{"horizontal_flip": false, "objective": "epsilon", "norm": "layernorm", "norm_position": "pre", "drop_path": 0.05, "layers": 14, "width": 128, "positions": "sincos", "max_steps": 6600, "batch_size": 64}
Rows from block 11 of a small class-conditioned image diffusion model, named by matrix and row number. Rows with one number within an expert belong to one neuron, the router's apart. Each number is 500 + 40 x the weight over its row's rms, rounded and kept within 0 to 999. All counts start at 0. Numbers have three digits each.
Before each expert's rows are labels from the 100 images, of 14976 (inputs lightly noised), where the router gives the expert most weight on average: "patch colour" is the nearest of a few named colours to the mean colour under the peak. Only what is clearly more common there than usual is listed. The data: scattered letters and digits in many colours.
# router: router (model.blocks.11.mlp.router.weight, 16x128), inputs 0-127
# up: expert up (model.blocks.11.mlp.up, 16x256x128), inputs 0-127
# down: expert down (model.blocks.11.mlp.down, 16x128x256, transposed), outputs 0-127

# expert 1
patch colour: black
router.1:450529444507481448488506481471525569509489445595518522476477444415546553498492560527475512460451505484516460450500520528492491470524421488552459451498464496609491507525482444540468473487542518499499461536539466492473470519552560505550384538466556508517576465482518445490534497516462495580516461514484573529530503476455548566495531460504550420500472458494422505491457487484444576488516
up.0:529565566542510484492521514475575458491559512390514511538464570523486467517523535500498493475534540562510582534418459411477500440492537534500500520520529490473483479462513489507559488459515558490430527490466512550515527492430512446461606492457499502536454577573449517488463499463555517513424531540511449514589474428549467536463490499474491456477489466528439532462545512513507523459498
down.0:528554477467551516493446578429441477444485490506510503471496523432434509450492528487504478507491506424512456599514496437513446461577460491491486490493532588510568479575509467543520500536473527535570411567513442509521497431510487557539505476497477425511434551522483462466449514535479527471514455496516437492485435525588551525525505517499507525454549447486547448528444515466487462473512
up.1:511467565474507534506527504451506491487453505419482557523513516513456475492483480453506463507552538473518548425421474464525470481622538565570536544556511454497579443515545488454545529519522538485468467438460592510514480556473478445497548411488505496458486557496520501533507473448532483488456540570448464411515517500501510455473557556463518441493489530479560513473524516480516525544427
down.1:525523511471564526489499495551471416506457496428453515465452567453460478535472540470524490536505431538454387519471466374431539494530458515484501448460521480464443465507470528519510500468545517533487507525504463464524477452516499615519485479525487465476558581528466472515500490504541512474496505480554461489467496434546437497429521517435557471479565542464472458512510423465487483496435
up.2:518476533499442494550504508424486448524500513456582484521513576540489547522482520498577493532586492536450512566477464499498505450562542457446439558491472534490454507449498543485513536558577497483514471497424546505524563493445443507486474484474505397421425571498443467539458541471485446572517511548502464540466521523494473513414495574462466496479474493494514537475505541542525484483451
down.2:523490564515530451516513517517492528480467520464470546482539537561460461450483440536458480554539438546491543537518551489462455500460445527431510470543590441447491510568493556555475444527517559500466458532509494495552527464405506512475539580519441465506490581530501478447526414435508523528467547483551460463463512465516471487437495580468503491537555585503562498470552520489477508509479
up.3:439518489560578581391434577514488508520524512435464489458416497463499513536477495530542499518498474487467478496463490437505464448539517476510453484527549542425537477502403475471515454494542528487451586495510530493536539525463476542490471448444469474485575537494474561564495496518552476536449509505502477398485488487546567491402504563454475485500486511532455533467496501541504532472525
down.3:512484501536439494497494561426498516557496458450429490512504461476540483426499425533441477499412459492478498489489557510475420506514535532442447603507483469472565486523484557494441501498523506470491432540453502439510541496462511610460547511566560464547443543450523477500519512464485497502556457581453452539486547487517479466484473510457480508569497514545468556554425506467488482485475
up.4:465488506546473571501446561484530473515398467476498544517476517559465526538528566491462416432538430513511531511494516463416450498556471458513550477472520491549492539527450585494483478475478488537508470530520484533507567488497509566486548472528503521544466524585543475468417521516518539547539515452579451420514476451571483521535469566488488525543528458523503499461507492472535477601467
down.4:518573508452537552538511450542482546492570536429488491460528466452478525574551528470509523540482571470476482490527448501539545503505485502632532567586479548501513470534547477505562508601480507469494472515580477509464486516486532516526471520503482531457571461492467537493499428432478474502473479461461397461530545499534547498507553464533430524497524494451557488544515482487463543464450

# expert 12
patch colour: pink
router.12:500460518452585464503543514536478543424482570456498432512520473532519507535469497533500475591547586479534558536488443490476550511520519549436491558529496499474521437590562523471555477536499485497503462505528501550462484504421538463487537422488479440457521535456478536449539428502508489447515482482508494488500506501509529422455566524584492559488517422492514523551526519491591517461447
up.0:428544545552481508508510523506516522495460427502477527455490458460492510519586455457461474464492486554503509502454493413499482498535462509544503470518604461520529530496468516531565542529509535513495487465486447512591473470504483535476484512477528501426575592556469507505422521405553524567471495479537484454467514443542557522527545551551478452502538473520451517477489484459466550601570
down.0:539485533522489531441486531556517498415552529440469506508483577491487476533531510536510496549488479473488474522547423509520468533559601468506457443528458569491463470468479569496451431459474523453470456535422539569517494441527500574478489575509447490510500472567508461461530511466469470550415552471551462463506498495574514495521483485539489546456446557495427507524496512540447422480492
up.1:535501474547496545520442550516537490524458437525548449437526502536522580482513548473491556464474515564506466512480550501472532455469497491512520463450460562567486504506511463533560484425479553487527534505522426575423401527590422464515473478494481526447517556519454491460559521516545495574445458472556490515479504491430533523486442527432528466521514572470555480517536492496522538479553
down.1:542498509480505528502478486471490490513553512562485497572474525432496442520511544472499521498545475608525437505481447465563549529511440524548514468481492535475397522493456510504599457494497515408465424466441461485574453488523466547469514487443517488497465550500500496453532515456516547443497463484514409475518629472517478455499540496488538482505471538530488527484517501528391470480452
up.2:483521545510499541596433541542487470502521502517469435455456495395458462544512467429522474496483495532440473451496446509533538519479504544491512495511522568496573474441495416510584489436545539522491570491465438449481481546493457527517422553491513520493506522548475495484472500507474508493485545503463501438544457513514577506443509481478443475473537508547465612483493460527450609491499
down.2:456486539576477499403529490483545439528471505457496541475469556563428540444507503530467484532496504439568558518511567495469436455549504537472508428492530417490465531525465549514482473491497563449496504522519542555494496500474478438524571430498503480502528542549558499533436493483553505433517528474539548476464503523486432459506528533460577493483480492478543469418513519565566425519555
up.3:475565550516525565430488495576506465563452477497538493491412467526467484549482537449479458433518507553513512536496540427474471432563518465468540492461511480492476504439431441532487468497621526532485476500513480499554455473496419544458475502472494514487537550543457466546517500441540558499512484502503474441503490457502544527512544589448485536460479464496539520506462452576546529592497
down.3:545517544489495543492455525510434496535552554491501570520418526416484440489482528497518537531445504507494393509531444488534582508487476600563510500448451526436480563505451499522531467547477529467498524538512531517588516399523466516466468497455592483520504531528516463512482552476479560515462471510493463515486564425562489511463471488451526484494484556484511522539511446445421506526517
up.4:556550494506537541543407506507582518473451420517547483500472523534478570472450498447529537511458486508476533496471458508488405468518502521448484513512563467481461515465512467522499423533540553461421515494427471524502433457566505501518513533479428591456486534578486437400494486515512520503473479446585473498494514466516555550497531530458470485488472494514534580474518480519500561520558
down.4:461548505504456536485466523495456436516537485534451509532462532441450426487484478503430466469507458569556444557577454399472559510510471623497552422448527512525470521547467521533495436514500461449528484523470478520607502472546488523484535473448527462512476560545494468456474525454523531461481515481541453443498550475554497476506527492451574497522519496491509451494575502499446455491506

# expert 0
patch colour: pink
router.0:436498471444554489522562467486473482443570536429442542559568572500487436488512444517572537535495503509472499571499508519522542554524545498411466444462494486424537483478556529423537567518516479450502539499500593508517552494445518468463532411539439441497482487485526512533442459551532523457421509489479489506486574488562503457534531543506481513536508505493530481515506511543548475480463
up.2:509539550531497517534472454580460448544470517524506500487490537416423514565580545467525502460605527530449515445468448464365470529562523495545457486494494509554504533521455469478508479482520530518438531515521506425480501522451501517520477505401488533525559580547503506475561438487598537497473493546500536463476441472447500494503480466468565498507503468547482474463474482492476510531523
down.2:447464481537491506489469584448550543525516475480520490445483458589553477417485462536489535447481472517540515491444529488552518443457503494455513455561532428382590481496487532546530495567504485511529446459476471592506441495513535546488514553541514525463403467510470521534452527488444409503492513476472457495531541484422524527475510545474420520487485491503458543510509521545540508489507
up.3:495522517502482495488517543463456470527482507538540498524450528409481527584433535564502464494452471531470484590452483453501462455472491543592475517531480537512508518540495552527532493485511553489481479610543547539510484451495456457498449489450534528493571510503483541512526528489559396626531539455513465432474493485561486510416480504517540452505524484489427467514475431513498444492489
down.3:471505554547530559508446468578546538429563532493451535463496451525466487442545463505492445547502531533509520489540476534489524478570528510440540526497541488545463456480547518489543490470523509435538512461505449460575571560510564531536493445479508494480461525583504480469503376442480514440520456543554469530519538503486446567533549514493516496461471474554543559438557546487519555515518
up.4:461488537490493523527477520506513507518472490510508469470452467445429558525537574476479499434469516558513483515454483423504452531588523524547455499498486503543524471508522467476534455516593547566465453492520499427533474518511529478517472465492604467510435550476503522492535572411489437528523467582462514426542420488436469494462561514474491440512541485551481462456476545508448579516476
down.4:566558531521473470479482535527543511459501472562525497495492533474482419498486468580517492557523531477478521543532486497498499437457464502474539475487536496449477547573494537530493552460517507491539504511494440585477469475472470608512504619540516557471518439548506485475482469509526500506459550405579474503536535517512488588577437434491543542490449476530498538564509417489509468450511
up.5:494542536516453555436492494544515522547482488510456541511509538541552490554458497518477541470478470522447520519446494468450536447443460476523503528566482453503537432547470520497541469465511534474441476571495483485511469537500465536468480456436518583524572513512509525448462471528510543563528476535544461450460531416504596505435544482398516547549537458507470463436579475446475484550564
down.5:521486484478499456541448503503473427468539466504499408479464459508470546459497528450450468566545496505543485482531534532441493451549485519507504511424531500515447533489533467534493560591538426486497490525502534524511489505510458527526457544516532417470500610522474495501485571413507457471465478554498560533515448492456431555522516524541480422470447570528556534576420485473532542489524
up.6:528532512575537534486500510564528469472532487539519492552466481396474476495467553496510462532491483524439482470459530379492410521578472507522465537500496603527467529562573506443472518470556532478500438515493486469581535501527530530535485517389565508524543529507496457530490449490515517504482511513474495416549521482523531502528488453514558496417508493548537537452469421492445481512501
down.6:481499528470432497526443503447478486503450406447479514474556444539499571515596516568468484414561470542524521499498459557497549442421509498526490445518512467477549502451478549496574443562447463505446483509518499564459484504466465481538476483530452563514493500479490510436584552541511450549496470463539470482489476489474480535447549567517448457541501485431471446475502574479501521474501

# expert 10
patch colour: pink
router.10:440502525473565554522499473515491445523542531454477441458521521438437427464544463522563505517533530455477500580481438476566468552551541533460501422460478535449579491479553540476583478473542523485516561485461547512514459539429499474434494445495450506453460533507489506546495522496532483438482521454511567488471484551493440425496596555486487541493493501540486494505485457575505489471446
up.2:477502596544504550548477475476455513562505476504518497483453480463508480535502512431517549524483459440527483492453522502536529457577492549504422498495434537506391507523423452532431453482552550497452482467420460557556474504530498522467525470538532429464500483521529518489471552545531502522458523568522476487472507493488517564446462539468433502527460471583421462475504488517486603547493
down.2:555513471519483530525479478561544481466480491482520498475482502541509553490481452488527470526491540491449461501509491472548501603416503546528582432436522470475555514497582485524519493488594523481546569523497578491481544488476447555547478574468549508512482505482580499480507424459413496511506463480549527494509448396446465471538485464470569477496540528459549556490531507452519466525573
up.3:554443480555511539447554538453538498518478443443532430590513456454558515533426523471524452515587516508552502511458446475541535479524579530522501586454589475510520501481525487436502498417495565544495496476463507505543477507418519472486562504528480512548509521551478501455496543539532418487491517467474474489602508512476475464528474518443507423520464499517541456516506484433489477453531
down.3:543513487509432450478436492475444471469516505528447462456432549519454513534554488545497461493433480520452514537516499518489466542507512512532476389606450551503437475542498461564488522484489502464452537446480499506507478448543458511535544460495562488542523462451498486506481466476565566523486427536458531538448443486470517552536450498591445556507538526493556547435496501538570538508443
up.4:456573518510492515543423565456542461547491471463427529531483521525439450580547536496507521449549564575531566542494479480463485500556490566520520511539464507489492535562473510477567515527430515552506442459571455460502544470496547486500498494481518526511487538492525510482495505484571506495446447517508442484587494438417490505506450508560567582486501431493409548510502511470516453514470
down.4:569500494502554478483549565570571532464443472507514535529520465492568527477443531457465517469438537428457466451497433499429570494512498445477540564575598454507544491513508454544452457572531470506510514474499517499457447440504472509522481510512506475539550524550522474513541499510470474467529474553537449524475561384557531489508493499496500503499456498423577471518538447491508524511564
up.5:531519465521487500499519495541539469448553522513421555496464487529541533570528529512435502459433485527485504558417525473541524507486520571566535468562488491495490468598494531539518450506510519469476515520487513459495566414507473520522461447446497480561495636511488538473535536468484528508516461531465394492475515434555531476514467493474510507454510554438431543429508423531503531514526
down.5:498538489600516492539520500547592495521514471526492461498485493539554516526481526419457542440476499572529443434434517484486564431532481474538568486481568477450568468440520431522507483469500509501507545464483549515461459558490415505454508499472509514489518509582464532549497521591515520520508511495561488492458555469501533539611518498489543427533487507459513415479521459497495506560535
up.6:571561478523469585558389580530547467543510533515463535493476519559563518472488534498499423475496468538490450524487518480461507519518511488440435534474514430459531541553499526491439501492484452488478515519418476489512484466510533459472523536484493411541525487476515454438494515465503494557524508521568426547477513453496560526506518439439448565468520566434507492575536490520478459434544
down.6:485533493488473514502526482476472485556508432559490464450502527549557456535482550546520529422462490617541473584446511449418429515507538508505491506480492474503478466520512402505560464472445535525497471481501450522545471488525517440443469520440471465491590543542496472504458515488462501551526537494563441525500581482552542556533499540493524497579562514481484441486533502489422528548459